config.toml
dataset = "small renderings of single solids in any pose"
crop_scale_min = 0.3
arch = "convmixer"
projector_out = 256
lr = 0.0027
max_precond_dim = 1024
merge_dims = false
one_sided = false
steps = 7700
Rows from block 2, named by matrix and row number. Each number is 128 + 32 x the weight over its row's rms, rounded and kept within 0 to 255. All counts start at 0. After the name is the row's rms in percent of the matrix's.
# pw: pointwise conv (model.blocks.2.pw.weight, 192x192x1x1), inputs 64-127
pw.41 094 [ 87 172 153 103 106 134 147 140 186  86  97 110 144 148  76 125 140 101  90 139  79 114 148 141  49  58 108 127 112 171  82  99 123 132 109 155 115 107 160  74 137 144  98 156 157 130  97 151 198 172  53 130 158 124 129 112 162 132 111 164 121 122 158 134]
pw.42 111 [120 135 103 125 103 152 107 112  94 136  35  96 110  94 124 117 117 133 114 122  99 125 151 182 147 126 127  95 126 113 116 201 108  97 113 170 117  95 105 116 100 124 149 124 185 128 142 106 160  79 143  96  90 165  79  27  86  99 177 119 164 160 126 112]
pw.43 096 [ 98 117 145 157 117 148  78 147 101 113 122 121 214 158 156 142 151 100 106 144 146 131 122 172 136  82 136  99 197 126 146 102 109  93  91 101 141 153 116 155 111 101 160 104 124  99  81 130 127 115  60 105 125 137  80  90 134 125 167 118 110 125 123  38]
pw.44 107 [113 162 139 182 134 148 117 136 133  64 135 130 104 165 125 107 138 145  84 117  95  89 147 138 165 134  99 119 137 154 133 126 182 124 139 119  96  95 112 139  94 108 121 166 146 109 156 167  77 152 120 109 160 148 156 226 158 143 127  99 100 145 151 149]
pw.45 093 [171 110 122 144  86 165  83 127  91 162 149 120 133  89 130 113 215 119 133 120  70  75 172 127 131 149 189 100 113 109 166 125 193 108 138 160 126  51 127  91 115 128 110 151 124 125 137 150 113 165 111 158 140 164 135 148 158 132  85 156 180 158 111 132]
pw.46 091 [174 113 178 147 116 109 135 154  88  97 122 158 115 112 113 137 124 123 133 126 111 114 127  67 190 196 128  99 150  91  94 165 175 150 151 109  76 121  55 135  95 137 146 153 120 110 149 171 125 189 150 116 125 131 149 177 152 159 131 152  85 105 150  80]
pw.47 102 [127  93 107 109 169 146 148 154 148  64 158 143 142  80 150 148 134 122  99 174 138 154 113 151 136 121 123 118 115 148 113 122 138 101 112 108  77  99 101  98  93 120  79 119 168 111  96  74 153  95 151  85 179 115 134 128 149 130 117 110 127 133 178 145]
pw.48 090 [ 62 142  96 133 114  97 116 147 155 114 111 147 112 121 109 111  74  92 140  95  97 145 154  93 123 149  97 145 138 138 167 104  47 120 117 183 111 137 101 137 132 146 128 123 144 137 129 154 180 135 128 115  85 114 141 100 153 166  84 111  80 122 150  80]
pw.49 102 [136  53 105 126 164 157 122 128 131 115 131 147 145 156  97 113 126 147 118 139  92 134 151 100  68 168  64 129 112 184 138 104 148 128 136 161 114 148  97 167  89 121  45 128 166 112 151 132 162 135 119  97 121 183  92 139 138 125 117 102 137 162 128 138]
pw.50 104 [193 148 129 148 153 140 146  76 160 147 125 150 150 116  93 125 184 154 148 143 163 154 152 140  74 108 193 140 117 108  83 158 111 173  94 135 152 133 100 139  87 130 153 150  79 179 143 130 136 140 191 141 131 115 117 115 106 118 161 125 139 127 130 112]
pw.51 086 [160 131 133 150  96 136 188 107 121 152 175  81 104 111 117 125 129 107 123  66 148 137 143 129 120 140  90  84 124 105 138 112 135 167 110 155 144 152 142 131 154 140 180 138  83  88 142 134 114  99 138 124 162  53  76 151  90 220 110 140 127 122 120 140]
pw.52 102 [ 83 146 116 119 139 112 109  74 100 136 136  74 198  83  66 148 136  98 125 125 148 113 126  96 139  99 142 122 135 141  94 117  98 140 103  85  90 153 146  60 100 121  70 139 152 126 143 126 107  95 102 153  91  93  81 221 142  78 162 109 153 102 122 115]
pw.53 096 [214 174 141 172 156 153 196 167 106 123 151 109 155 103 187 121 110 123 152 142 174 155 123 148 110 197 213 111 115  95 140 118  98 121 128  80 185 122 138 138 157 138 168 121 123 169  58  79 122 130 170 201 144 139  98 100 163  84 110 148 105 172  93 104]
pw.54 092 [140  77 129 106  21 133  88 160 121 106 147 136 148 143 142 138  80 152 168 162  96 170 140 142 141 176 170 147 159 100 140 117 120 120 130  97 109 175  75 119 148 131 104 158 136 156 121 123  61 109 144 254 117 165 130 105 153 113 105 162 154 139 141 116]
pw.55 106 [124  76 147 143 163 108 159  88 145 105 111 149 144 100 125 152  75  92 153 154 105 121 155 127 143 131  91 119 153 172 139 136 116 144 120  54 164 173 204  87  96 139 102 174 142 124 131 124 131 111 110 173 105 127 132 112 101 152 131 130 113 137 221 118]
pw.56 102 [133 168 153 146 146  93 130 147  83 175  52 166 123 143 120 169 163 136 151 140  75  67 118 147 108 123 181 155 109 120 153 104 125 137 110 109 125  52 132 136 129 142 135  94 113 107 133 148 114 109 145 125  93 160 114 138  90 129 133 133 107 129 137 129]
pw.57 087 [143 144  99  68 112 104 115 150 139 172 208 109 132 143 147 161 120 145 143 156  80 159 163 111 117 150 151 156 150 116 113  38  98 117 151 121 160 165  81 114  98 127 110 140  87 129 107 123 193 138 135  54 123  95 152 130 166 149  88 176 131 111  91 145]
pw.58 096 [160 154 113 146 113  75 126 115 183  88  99 144 142 124 138  96 132  79 157  97 103 175 107 106 134  81  71 125 140 153 156 166 183  88 103 141 159 159 118 104 116 124  96 106 119 103 136 238 105 136 162 183  85 123 120  99  87 121 134 145 184 113 140 124]
pw.59 119 [157  91 145 135  63 112 102 104 114 255 137 108 146 117  97 203 135 120 203 154 138 127 137 163 153 146 158 172 123 132 148 107 140 102  99  82  95 118 172 122 123 161 106 108  97 166 128 104 129 102 172 161  88 133 131 140  89 117 161 138 112 123 141 144]
pw.60 121 [131 106  91 139  58 104 142 138 108 148  69 146 135 134 124 167 101 132 223  95  78 218 118 129 120 134 127 153 115 128 157  89 117 135 112 139 186 131   0 112 136 151 116  38 109 123 113 120 139  79 146 169  85 136 143  95  89  98 191 136 160 185  80 137]
pw.61 103 [138  82 163 168  61 118 101 122  88 175  96 152 136 162 154  91 122  88 127 123 112 104 112 129 103 140  41 120 134 150 128  99 107 136  67 180  56 157 199  86 150 129  98  99 134 126 159 150 153 177 153  87  76 184  81 118 162  90 121  91  82 137 118 130]
pw.62 100 [156 126 164 132 136 110 121 146 126 123  83 128 148 140 121  66 128 157  60 111 183 139 133  99 148 100 165 183 136 110 141 113 222 110 112 121 149 103  59 106 146 128 126 117 112  85 122 171 137 121 128 201 144  73 156 183 160 108 122 207  31  84 132 144]
pw.63 100 [175 161 111 127 148 169 112 133 137  81 100 162 103 103  99  44 125  79 170 123  93 146 154  73 100 153 136 131  91 115 107 136  82 120 153 113  87 117 128 120 112 124 162 119 118 163 103 125 133 133 142 111 119 116 114 136 152 146 131 101 180 141 143 117]
pw.64 102 [153  93  99 125 140 174 131 133 151  97 155 137 167 115 168 141 179  57  96 128 181 228 131 168 135 107 129 144 156 140 138 128 141 207 111 170 140  82 126 110 106 150 112  97 110  95  96 155 104 117 152  96 141 140 135 225  60 133 157 139  84 137  91 112]
pw.65 106 [119  87 111 167 119  96 145 139  97 139 120  87 129 137  88 119 152 106 148 112 126 195  90 120 175 151 113 113 100  93 155 112 123 110  84 112 195 102  78 139 115 126  98  89 123 152 130 130 111 130 143 128 118  98 128 146 128 115 108 110 152 143 147 118]
pw.66 103 [ 91 255 134 158 165 111 168 114  83 119 109 151 159 114  58 172  99 175 119 121  62 154  75  54  52 120 129 152  97 101 107 141  72 132 109 129 131 103  90 135 105 162 140 128  99  84 117  96 155  97 113 102 101 118 128  99 166 112 160 164  78  99 161 151]
pw.67 089 [146  82 137 143  64  70 145 121 118 128  77 145 104 106 146 119 138 187 133  72 117  98 138 150 129 152 128 150 134 115 144 138  76 130 134 142  57  84 130 145 108 122  55  92 168 151 137 133 105 141 135 160  98 152 154  68 104  88 154 153 138 126  56 131]
pw.68 107 [109 138 110 131 192 159 120 111 114 112 100 140 108 129 141 145 150  58 140 165  93  92 155 130  92 109 124 120 104 108 151 148 163 205  72 158 112 148 113 162 157 104 179 108 147 107  76  93 110 108  92  73 158 141 134  56  91  92 136 112  93 116 155 112]
pw.69 101 [129 132 130  94 158 157 107 144 170 183  94 126 133 141 109 209 118 142 134 133 110 195 147 132 117 114 123 157  89 129 110 144 150 107 152 141 157 145 142 183 161 102 130 121 121 132 126 134 141 115 160 110 166  72 142  64 164 106 169 115 137 121 163 178]
pw.70 112 [140 136 156 117  95 123 138 139 132 157 115 123 162 118 118 114  95 136  70 174 175 115  90 131 163 102 181 122 153 127 148 130  76  89  88  70 171  85 144 183  88 171 107  68 127 163  89 127 133 115 145 137 148  89 100 123 167  74 138 127   0 162 156 120]
pw.71 105 [127 172 158 150 141 134  65 130 145 168 155 107 136 137 141 122 144 111  96 126  92 110 183 167 102 113 131 121 155 119 145 152 143 152  76 148  79 143 161 161 152 165  62 191 151  64 122 143 168 146  92 113 125 160 124 131 158  68 127 102 136 150  76 135]
pw.72 102 [127 117 109  83 170 145 153  81 151 180 149  80 126 134 110  70 132  79 127  70 152 112 122 100 218 111 161 175 154 107 101 102 174  85 135  90  83 103 143 107 112 192  85 144  79 195 157 151 124 167 143  99  86  84 102 225 138 139 145 138 114 103  90  92]
pw.73 093 [112 131  91  67  68 112 124 108 145  93  79 122 137 118 162  58 173 122 174 141 144 159 176 144 115 113  90 150 115 109 107 126  82 116 128 142 107 159 151 163 164 118 153  64  98 141 103 113 145 125 141 105 123 160  88 111  86 131  97  99 118 168 153 130]
pw.74 105 [158 103  77  95 123 133 176 116 136 126 115 192 177 154 153 137 181 116 112 133 108 139 161 135 130  93 120 124 155 128 140 110 110 188 151 112  95 109 112 114 114 128  93  80 177 137 138 146 158 114 108 100  56 106 103 118 117 124 151 131 116  87 129 142]
pw.75 098 [124 124  78 112 106 165 119 113 123 108 147 105 156 135 162 127 125  48 157 101 156  79 178 120 197 127 145 123 133 105 120 135 165 140 105  99 128  63  98 165  66 108 112 137 122 119 141 139 116 134 105 114  99 138  92 108 111 127 118 106 165 112 119 109]
pw.76 099 [101 134 143 148 177 150  32  74  89 115 190  71 115 170 137 134 111 120  72 172 121 113 195 119 102 125 119 109 104 135 123 174 155 108 126 136 125 100  77 122  83 144 106 191 142 154 158 121 130 107 129 116 115 160  54  98  76  87 139 127 124  98  75  70]
pw.77 102 [133  54  92  85 111  91 122 161 118 108 135  76 107 146 119 121 131 149  83 138 136  92 133 105 135 136 180 117 151  70 130 103 255 141 103 135  90 143 166  80 122 127 162  99  93 114 121 119 139 191 132 157 145 119 163 128 127 140 132 139 111 105 135 134]
pw.78 101 [158 128 128 128  40 119 124 100 125 171 177  98 107 131 122 123  77 148 136 141 145 126 101 135 140 134  77 173 152 121 133  63  73  74 146 107 139 142  99  92 133 128 126 190 120 111 112 129  99 139 147 120 103 132 141 189 124 134 145 181 113 116 140 115]
pw.79 086 [ 98 164 136 179 136  69  60 158 146 113  87 115 154 139 139 100  88 179 130 121  69 183 123 120 127 182 158 182 149 131 130 105  92  82 120  72 145 107 141 132 119 116 147  89 140 104 155  88 116 124  79  65 136 137 129 128 179 124 131 179 112 139 138 134]
pw.80 086 [154   0 100 110 128 145  64 101 129 110  79 161 140 110 118 169 136  49 140 108 112 130 162 170 150 141 133  95 132  77 142 125 108 110 119 146  98  79 171 161 144 150 128 138 119 109 157 111 147  87 141 145 117 149 101  82 142 109 136 103 172 113 105 128]
pw.81 101 [121 143 232 136 110 159 122 109 167 154 119  64 114 100 102 144 108 165 110 142  87 140 108 112 115 134 146 143 107  94  81 169  91 111  37  52 159 136 164 100  80 158 166 135  70 128 121 110 140 106 112 157 101 125 130 139 126 137 130 118  93 118 140 119]
pw.82 091 [168 146  93  99  91  90 139  69 123 131 115  58  90 104 117 130 114  94 114 156 104 128 193  40 150 125 159 124 122 142  71 128 120 157 136 106 131 185 126 182 111 157 131 116 135 122 135 155 117 164 162 106 103 118  93 189 129 173 147  97 115 151 130 113]
pw.83 104 [140 206 126 151 155 148  56 194 144 146 102  83 104 114 154  64  83 146  65 143 102  99 146 123 162 134 191 108 137  87 125 169 178 117 131 148 122  91 104  91  67 114 184 115 153 151 135 111 165 120 162 158  97 133 132  89 129 178 190 108 128 115 193 117]
pw.84 084 [109 128 138  94 148 134 116 108 167  88 140 141  37 135 157 124 119 135 151 137 176  95 142  79 148 172 126 141 111 150 139 162 132 130 106  95  92 150 121 130 114 189  69 137 135 164 130 134 124 125 107 126 111 162 108 161 104  81 128 103 129 166 143 139]
pw.85 093 [154 211 139 177 157  89 169 147  72  92 171 126  94  87 100 121 103 147  94 151 104 121 174 191 200 153 133 123 138 106 154  99 130  98 128 152 173 101 134 113 135 162 127  78 137 112 141 119 100 119 129  79 135 197  68 102 154 153 119 124 120 126 131  92]
pw.86 107 [113 100  83 131 117 134 151 117 111 181 138  63  97 135 111 119 151 158 128 126 146 163 143  92 189 161 137 130 141 156 101 116 139  88 123 117 106 119 111 143 103 101 119 133 102 102 127 145 130  83 120  75  73 124 115 170 150 112 179 136  37 128 127 155]
pw.87 093 [147 115 124 173 120 129 107 130 125 148 157 164 127 106 100  74 116 159 154 115 152  78 109 168 162 110 178 164 101  99 123 156 163  58 165 121 131  72 133 108 148 111 126 128 136 122 117  76 118 106 125 181 138 157 113  99 164 135 132 139 164 149 115 153]
pw.88 103 [131  83 141 138  87  72 106 157 167 124 124 168 143 153 135 119 142 149 142 127  99  52 178 105 130 119  99 157 105 116 144 181 154 111 178 168 113  57 118 108 117 143 100 139 113 162 103 128  94 122 115 136 193 132  88 108 171 132 123 142 173 142 123 132]
pw.89 101 [139 112 118 140  93 132  87 113  69 137 105 151 185 134 138 165 123 138 145 177 119 115 137 163 136 133 129 187 117 145 142 113 162 176 152 136 106 124  90  92 127  85  77 119 103 159 122 176 117  84 114 158 124 143  71 119  94  89 110 119 169 125  94  35]
pw.90 105 [127 104 151 111 191 146 100 180 112 148  76 118 114 128 143 115  98  75 127 163  96  97 107 135 128 130 164 149 112 150 125 130 134  85  72 191  90  57 156 200 139 133  58 130 182 144 114 123  89 125 135 110 133 193 184 149 122  77  93 104 111  80 124 121]
pw.91 097 [141  65 125 132 141 133  80 102 175 110 107 106 102 127 152 100 133  92  88 139 126  69 114 160 124 114 169 176 134  92 137 135 112 222 109 105 130  97  94 113  62  88  85 160 119  95 111 113 186 134  56 106  71 183 123 169 135 110 111 128 157 131 173  94]
pw.92 095 [ 74 138  76 155 198 107 179 115  88 170 150 104 125 145 191 213  89 103 130 132 173 113 129 154 179 153 167 111 105 113 113 113 156 145 133 108 190  88 174 119 185  93 123 102 133 145 156 127  99 152 151  77 103 143  94  96  96 106 146 139 209 156 151 144]
pw.93 114 [144 125 105 138  65 119 178  73 119 170 151  97 147 117  66 135  96 111 148 122  65 137  71  97 124  86  83 146 101 154 108 123 132  98 123  75 132 114 114  84 148 138 134 112 128 101 145  78 129 136 121 141 120 102 111 133  92 108 154 119  98 140 133 127]
pw.94 099 [145 167 176 166 138  63  95 113 142 147 131 125 144 149  89 133 144 163 151 155  90  55 100 149 141 105 129 132 121 166 147 153  92  98 130 100 114 116 176 124 126 129 141 136 141 116 132 152 109 124 143 162  99 134  84 114 143 139 131 160 143 124 142 139]
pw.95 091 [129 132  87 160  95 170 106 128 101 146 183  80 129 141 151  75 206 131 168 115  64 204 116 155  68 195 135 109 127  98 169 118 148  76 130 135 110  99 125 105 132 104 111 173 109  74 131 137 129 120 114  66  90 152  90  80 153  96 123 122  63 145  63 104]
pw.96 112 [158 118  95 102 148 104 108 121 166 116 189  65 146 118  86 120  77  69 114 176 134 135  83  97 100 100 116 116 122 125 102 108 142 107 132 119 103 127 175  83 145 124 129 113 109  92 102 179 160  96 152  91 117  25 128 255 130 126 166 133 152 104 112 140]
pw.97 102 [212 200 108 158  83 113 131 134 147 140 120  99 106 145 186 148  29 170 163 110 167  97 140  73 195 119 163 120 158 100 117 122 124 163 120 140 169 146 135 162 100 139 149 125  99 184 153 110 128 120 205 130  61 121  83 188 111 101 148 156 154 133 109 131]
pw.98 103 [124  97 133  61 106 125 218  92 144 126 148 112 145  81  89 172 118  99 133 109 117 139  96  59 130 123 118 109 155 142  77 123 176 148  77 109 103 146 144 154 149 129 120 139  90 118 122 161 198 128 138 136  69 143 112 176  80 108 157 117 140  63 151 105]
pw.99 097 [126 171 140 164 103 127  17 160 108 185 148 146 125  71 132 114 119 151 118  60 116 183 154  93 165 155  87 125 143 183 145 172 123  99 140 176  76 165  65 140 133 123  85 132 142 115  87 157 144  72 154 140 138 191  99 160 123 124 155 106 110 186 117 128]
pw.100 102 [ 16 149  93 119 132 100  78 159 174 129  74 108 181 142 147  69 122 110 154 126  76 123 119 126  84 161  62 121 132 130 133 139 136  74 132 192  67 119  92 160 142 186  65 100 121  97 139 116 126 120   0  94 128 168 102  60 123 124 112 146 148 179  97 160]
pw.101 088 [ 81 132 136 150 156 138  87 167 136  51 102 143  58 142 107 114 153 167 148 190 125 131 109 158  99 171 150 165 131 121 149 177 149 127 137 112 132 142  79 135 106 105  99 118 156 176 139 100 115 167  39 122 120 185 113  89 127 108 128 126  94 123 130 131]
pw.102 133 [125 117 117 128 137 142 110 152 122 131 177 133 130 112 105 130 164 120 144 192 160 112 115 118 178 172 131 123 125  80 191 163 121 136 133 148 114  99   0 132 127 143 156 160 144 159 110 124 117 113 120 151  96 141 134 195 153 133 107 141  68 120 168 111]
pw.103 102 [121  28 156 156 128 101 129  83 108 147 157  87 140  74  92 139 156 152 152 140 106 103 121  98 213 137 124 136 113 170 140 142  91  88 139 130 147 112 110 103 115 135 106 141 132 133 118 108 115  82 152 168 155  87  78 175 112 133 143  92 164 172 159 120]
pw.104 097 [121 219 110 161 122  64 164 122 126 128 144 119 139 155 103 123 111 148 110 144 194 126 130 119 174  34 148 205 134  98 148 154 111 138 120  94 140 141  61 112 106 134 175 137 148 136 137  89 104  93 125 125 142 118 122 133 140 127 147 173 159 150 151 168]
pw.105 106 [125 131 144 147 144 140 107 122 143 118 179 104 145 145 145 107 141 150  78 206 182 160 131 144 152 124 104 126 123 113  73 106 192 175 116 124 128 129 152 153 124 131 120 219 156 108 169  63  86 200 114 120 170  87  92 138 124 127  70 146  83 134 152 135]
pw.106 088 [122 133 114 116  96 134  92 144 100 189 125 164 140 158 126 133  90 139 144 162 134  80 117  99  81 122 118 178 100 103 128 121  38 161  96  78 118  50 122 128 112 155  89 116 163  89 125  77 158 104  99 136 123 187 156 124  96  58  77  81  99 135 116 130]
pw.107 117 [134 126 107 127 153 162 117 144 120 128  91 184 152 133 126 113 140 109  90 137 151 133  65 125 122 115 147 144 117 132 126 144 137 139 151  91 129 126 109 147 137 114  76 125 108 138 133 124 124 111 129 105 128 104 141 112 125 153 166 145 167  99 160 135]
pw.108 101 [140 121  37 120 110  47 118 115 122  98  84 181 161 131 121 124 145 113  36  99 172 127 102 134 124 129 139 122 134 118 134 136 146  13 134 131 110  92 151  74 138 145 125 120 147  41 108 121 160 123 150  81 127 134 116 151 133 160 110 152 115 123  90 136]
pw.109 099 [ 65 198 173 148 143 138  80  78 115 129 112 126 133 204 112 128 140 118 115 138 142 135 121 123  42 143 149 154 115  18 126 138 111 140 127 145 126  96 150 174 107 170  90 124 140 105 158 154 154 140  84 153  93 137  97 125 131 116  94 126 117 131 100 123]
pw.110 095 [ 52 123 111 126 120 135  21 236 168 120 138 167 165 127 136 104 145 115 149 113 129 150 123 200  81 150  99 146 122  85 154  98  66  89 146 148  83 158 150  80 138 135 133  77 150 118 148 124 154 115  66 158 136 127 152 103 163 163 164 122 146 119  99 103]
pw.111 114 [180 152  69 125 166 137 112 136 128 148 112  91 146 113 153  91 158 119 152  68 114 167 126 102 126 131 174 155 117 140 156 153 171 120  73 133  76 133  96  71 135 117  91 116  96 125 120  97 146 120 144 169 120 109 104 163 182 111 153 170 109 106 122 152]
pw.112 115 [130 155 164 162  94 160 132 153 122 103 126 147 140 139 109 145 133 158 144  99 218 196 112 122 123  94 103  82 160 104 113 134 154 104 164 112 172 202  40 121 164 133 103  98 128 108 109 158 136 147 123 158 121 159 108 113  97 122 116 181 144 157 138 137]
pw.113 104 [140 133  72 118 121 118 129 126 161 141 133 118 107 122 120 136  54  93  74 115 128  98 150 183 123 105 123 160 113  93 171 174 177 145 145 120 138 138  90 134 161 140 104  97 163 125 162  71 192  96 116 114 128 160 123 145 167 104 158 118 155 145 122 150]
pw.114 085 [129 149  70 108 134  96 127 111 114 114 150  57 124 112 186  59 142 111 126 107  90 167 144  63 111  66 104 134  87  82 143 100 133  83 124 175 130 209  53 208 131 129 102  89 130 145 140 133 120 124 103 122 140 139 126  53 188 130  87 159 106 156  67 122]
pw.115 107 [ 93 135 139 122 110 145 139 131 145 106 123 172 138 140 124 130 132 103 128  84 109  98 138  94 174 143 133 168 122 107 145 139  76 145 120 157 117 100 115 212 122 145  71 175  95 114 137 128 133 128 104 149 113 164 115 119 183 164 106  78 131 135 165 140]
pw.116 096 [118 136  96 130 137 151  78 130 126 103 196 150 231 191 187 145 160 140 146 136 137  79 144  83 161 150 127 121  77  72 146 162  90 108 130 152 133 131  77 112  92  88  93 202 114 126 169 139 143 108 116 133 126 120  81 161 126  75 134 146 115 152  54 139]
pw.117 102 [228 212 132 149  79  36 131 127 103 148 174 135 184 112 134 142  93 167  62 102 137 100 119 143 137 160 144 144 145 144 103 109 115 132 105 161 158 160 164 100 133 113 136 166 147 126 153 153 118  98 207  74 125  98 114 175 118 146 112 109  95 115 127 151]
pw.118 118 [169 120  89 101  92  64 125 122 127 133  33  92 144 120 148 116 116 110 127  93 121  89 148 117  92 106 121 102 116  91 156  75 153 156 114 104 103 114 197  57 147 138 136  75 117  52 152  95 162 129 169 147  71 150 103  94 136 142 128 138 123 143 146 141]
pw.119 124 [137  72 108 125 118 131 127 173 125 119 140 133 146 124  64 133 180 142 124 129 129 131 108 114 174  94 110 104 118  87 158 191  88 129 199  99  93 129 144 113  96 130 104 133 128 175 134  74 104 136 145  97  93 135 137 127  93 113 171 122  86 165 156 135]
pw.120 096 [157 165  61 128  99 116 143  94 157 119 153 109 142 129 121 156  25 171 111 118 117 104 119 143  94 140 190 171 197 146 119  89 134 161 113 135 120 190  80 112 114 123 148 170 123 150 138  97  66 126 138 143  99 103 133 148 135 102 162 147 191 136 144 121]
pw.121 090 [117 143 101 100  92 143 100 161  95 147 176 141 127 160 187 106  83 127 151 166  65 102 125 135 100 189 113 157  74  91 131  74 126 134 116 130 136 167 114 126 130 191  75 103 174 137 121 138 148 136  99 210 106 154 149  95 176 110 159 185 198 131 178 104]
pw.122 090 [ 72  68 113  92 161 136 119 112   0 125 141 167 250 122 120  97  98 114 114 125 153 149 159 180 141  81 112  92 193 116 128 151 104 143 109 111 120 135 122 109 157 131 123 137 143 142  16 110 105 106 171 148 129  83 107 118 130 140 117 142 122 157 118 122]
pw.123 098 [134 129 141  99 121 155 129  67 156 147 121 120  81 130 126  94 157 120 121  94  91 141 140 164 108 168 135  93 129 120 173  78 113  72 153 123 124  94 139 136 147 169  84 132 100 180 124  83 106 164 125 176 117 130 140  63 146 110  88 121 220 119 115 124]
pw.124 109 [142 164 115 113 108  99 112 172 130 122 145 147 134 150 125 122  72 148  27 172 155 132 139 135 168 137 118 146 133 127 126 118 139 147 128 122 124 137  90 125 148 117 121 151 148  77 115 106 114 161 138   0 128 137 148 111 168 102 138 170   0  99 122 121]
pw.125 093 [233  77 106 102 141 130 152 122 129 124 134 116 103 124 150 102 139  88 102 137 127 120 125 113  86 102 112 162  80 114 123 122 130 100 126 139 109  82 121 114  87  86 142 110 150 143 194  84 161 119 126 108 163 137  96 145 159  82 150 116 116 161 137 114]
pw.126 100 [102 141 108 175  60  69  93 165 124 143 105 109 131 152 125 157  27 149 153 115  66  97 137 122  91 200 148 172 127  90 159 123 174  88 117 155 159 129  85  91 154 138 118 113 150 167 122 129 146 111 127 198 107 156 127 105 106 154 110 114 187 130  93 138]
pw.127 098 [147 160 141 157 141 133  99 201 161 115  73 132 150 109 109  67 164 174  91 103 127 112 109 117 105  86 107 139 122  79  84 115 137 121 101 171  94 147 121 120 115 147 167 134 171 104 168  97 136 146 138 157 103 132 101 162 158 169 160 141 153 159 142 150]
pw.128 112 [ 79  44 210 115 131 128  88 160 151 154 172 156 125 142 191 108 124  87 166 122  20 144 126 121  74 117 158 157 144  95  68  96 116 165  79 185 107 177 105 122 151 140 146 138 211  72  97 163 111  80 116 159 122 145 140 138 149 142  87 113 165 112 100 145]
pw.129 105 [117 145 139 100 169 137 117 102 155 146 175  98 122 144 162 139 121 177 131 150 134 133 133 111 111 130 124 187 107 127 141 129 145 168 114 120 116 147 104 141 137 201  48 114 135 142 123 110 153  94 198 145  91 142  75 123 124 115 142 128 145 149 145 132]
pw.130 114 [117 107  97 158 155 123 118 191 160 138 149  73 128 128 128  90  85 145 137 111 118 158 142  92  97  96 162 130 120 125 115 146 103  98 136 204  63 149  79 107  94 134 156 103 134 153 125 163 155 126 148 130 132 103  77 154 120  75 118 145 122 112 127 146]
pw.131 088 [150 122 114 126 177 130 131 110 135 123 150 142  91 164 182  99 163  94 114  61 169 135 155 124  74 101 120 121 129  68 116 117 130 116 148 157 153  83 140 125 176 125 101 166  96  81 171 201 164 165 114 174 169 125 110 148  92 157 132 130 103 177 142 153]
pw.132 110 [154  94  84 136 114 116 149 111 128 123 104  95 124 100 129 145 117 155 155 135 108  90 152  61 104  78 118 140 126 120 154 141 103 135  70 126  81 162 165  81 179 133  81 138 134 139 168 141 118  72 145 185  55 121  97 157 125 118 143 146 167 108 114 133]
pw.133 089 [ 36  88 136 204 111 125  80 166  96 147 157  98 113 162 178  80  79 161  91 151 137  39 185 141 144 112 109 131 144 146 156  93 109 145 113 137  54 130 107 123 141 116  82 157 140 162  96 128 165 121  51 142 149 135 119 115 131 107 124 154 143 131 131 126]
pw.134 125 [134  96 169 112 193 174 193  99 151 115 179 135  94 114 115 121 139 122 129 168 102 156 113  75  97 136 122 123 109  62 103 132 164 204  80 122  94  95 163  82 172 106 127 169 102  82 107 132 117 146 151 170 125 107  87  88  95 102 122 138  91 107 171 115]
pw.135 097 [106 140 130 129 118 177 104 128 144  81 151  42 142  89 103 137 106 181  82 125 134  56 163 145  86 108 150 161 139 155 104  81 116 100 160 151 111  87 101  76 132 121 133 127 129 123 147 121  53 101 112 141 186 122  80  76 167 130 108 122 145 155 163 160]
pw.136 092 [208  72 113  57 134 170 141 127 123 116 138 122 128 100 102 163 114  68  95 136  99  35 152 102 158 139  83  93 134 189 104 136 139  92 155 166 164 106 150 169 118 138 148 138 133 149 139 123 108  89 184 125 140 100  58 152 127 112 132 146 121 223 119 121]
pw.137 107 [ 59 118 150 120 155  75  77 178 155 148 106 167 153 122 132 116 139  99 119 123 136 107 124 154 142 104  74 187 140 127 115 143  83 171  93 122 155 146 160 145 110 126 110 203 118  94 175 139 135 120  59 145  87 137 158 136  99 127 149 161  78 143 150 152]
pw.138 097 [ 77 190  93  99 185 101 176  95 110 126 171 125  82 104 161 137 113 161 161 132 127 170 122 119 159 134  70 102  90 167 111 153 108 102 125 153 154  71 153 150  51 107 134 115 118 154 124 103 120 154  93 141 142 135 119 117 176 172 114 128 145 189 158 123]
pw.139 096 [103 158 169 120 154 132 117 192 129 116 127  93 106 104 141 160 168  82  99  66 101 153 154 113 118 143 110  77 106  96 135 160 105 103 167 132 102 103  81 139 167 129 135 113  82 103 189 172  92 101  78  91 129 109 152 144 143 166 108 150 140  64 164 133]
pw.140 089 [ 56  83 107 131 176 113 132 189  90 124 106 138 149 105 150 159 152 121 126 136 106 121 122 195 147 205 167 125 126  57 151 134  99  83 164 109 125 135 146  74 119  98  78  91 106 132 115 120 148  81  84 121 136 154 105  95 152 163 135 119 117 155 112 151]
pw.141 100 [176 136 114 122 146 153 144 164 125 144  78  84 148 120 151 110 133 101 165 151 162 142 137 144 128  59 184 130 112 166 145 107  42  85  99  99 125  96 169  96 110 119 120  93 206 170 168 106 101 125 144 136 157 155 104 153 183  76 194 128  94 164 155 135]
pw.142 092 [134 145 165 141 136 158 122 160 145 122  76 126 138 135 159 145  84 130 119 146 143  57 119 140 180 116 164 128 126 107 122 181 141 121  88  90 123 114 117 102 115 123 198 118 131 145  98 126 141 133 143 140 115  96 107  75 104 154 161 177 161  99 109 140]
pw.143 091 [132  95  82  88  78 151  61  84   5 161 103  93 108 116 137  43 140 127 103 114 148 128 154 152 116 117 132 130 149 138  51  98 136 149 123 105 142 113 108  99  87 223  77 139 121 137 162 109 130 111 121 127 111  99 141 148 150 142 130 107 133 138 150 163]
pw.144 101 [145 126 114 145 104 116 149 156 125 104 117 124 179 104 133 150 138 178 136  93  74 142 123 147 160  86 151 127 170 108 152 107  95  36  96 162 178 120  81  93 146 178 115 122 122  87  91 123 153 164 131 115  56 119 131 133 147 112 133 125  39 129 107 136]
pw.145 087 [115 141 157  75 114 135 226 125 173 122 121  85  72 114 134  96 112  95 157  98 172 106 149 143 115 134 146 119  94  85 117 139 125  70 163 129 164 106 131 176  73 133 117 155  64 151 190 153 105  81 150 121 121 102  78 123 100 139  97 101 119 126 177 153]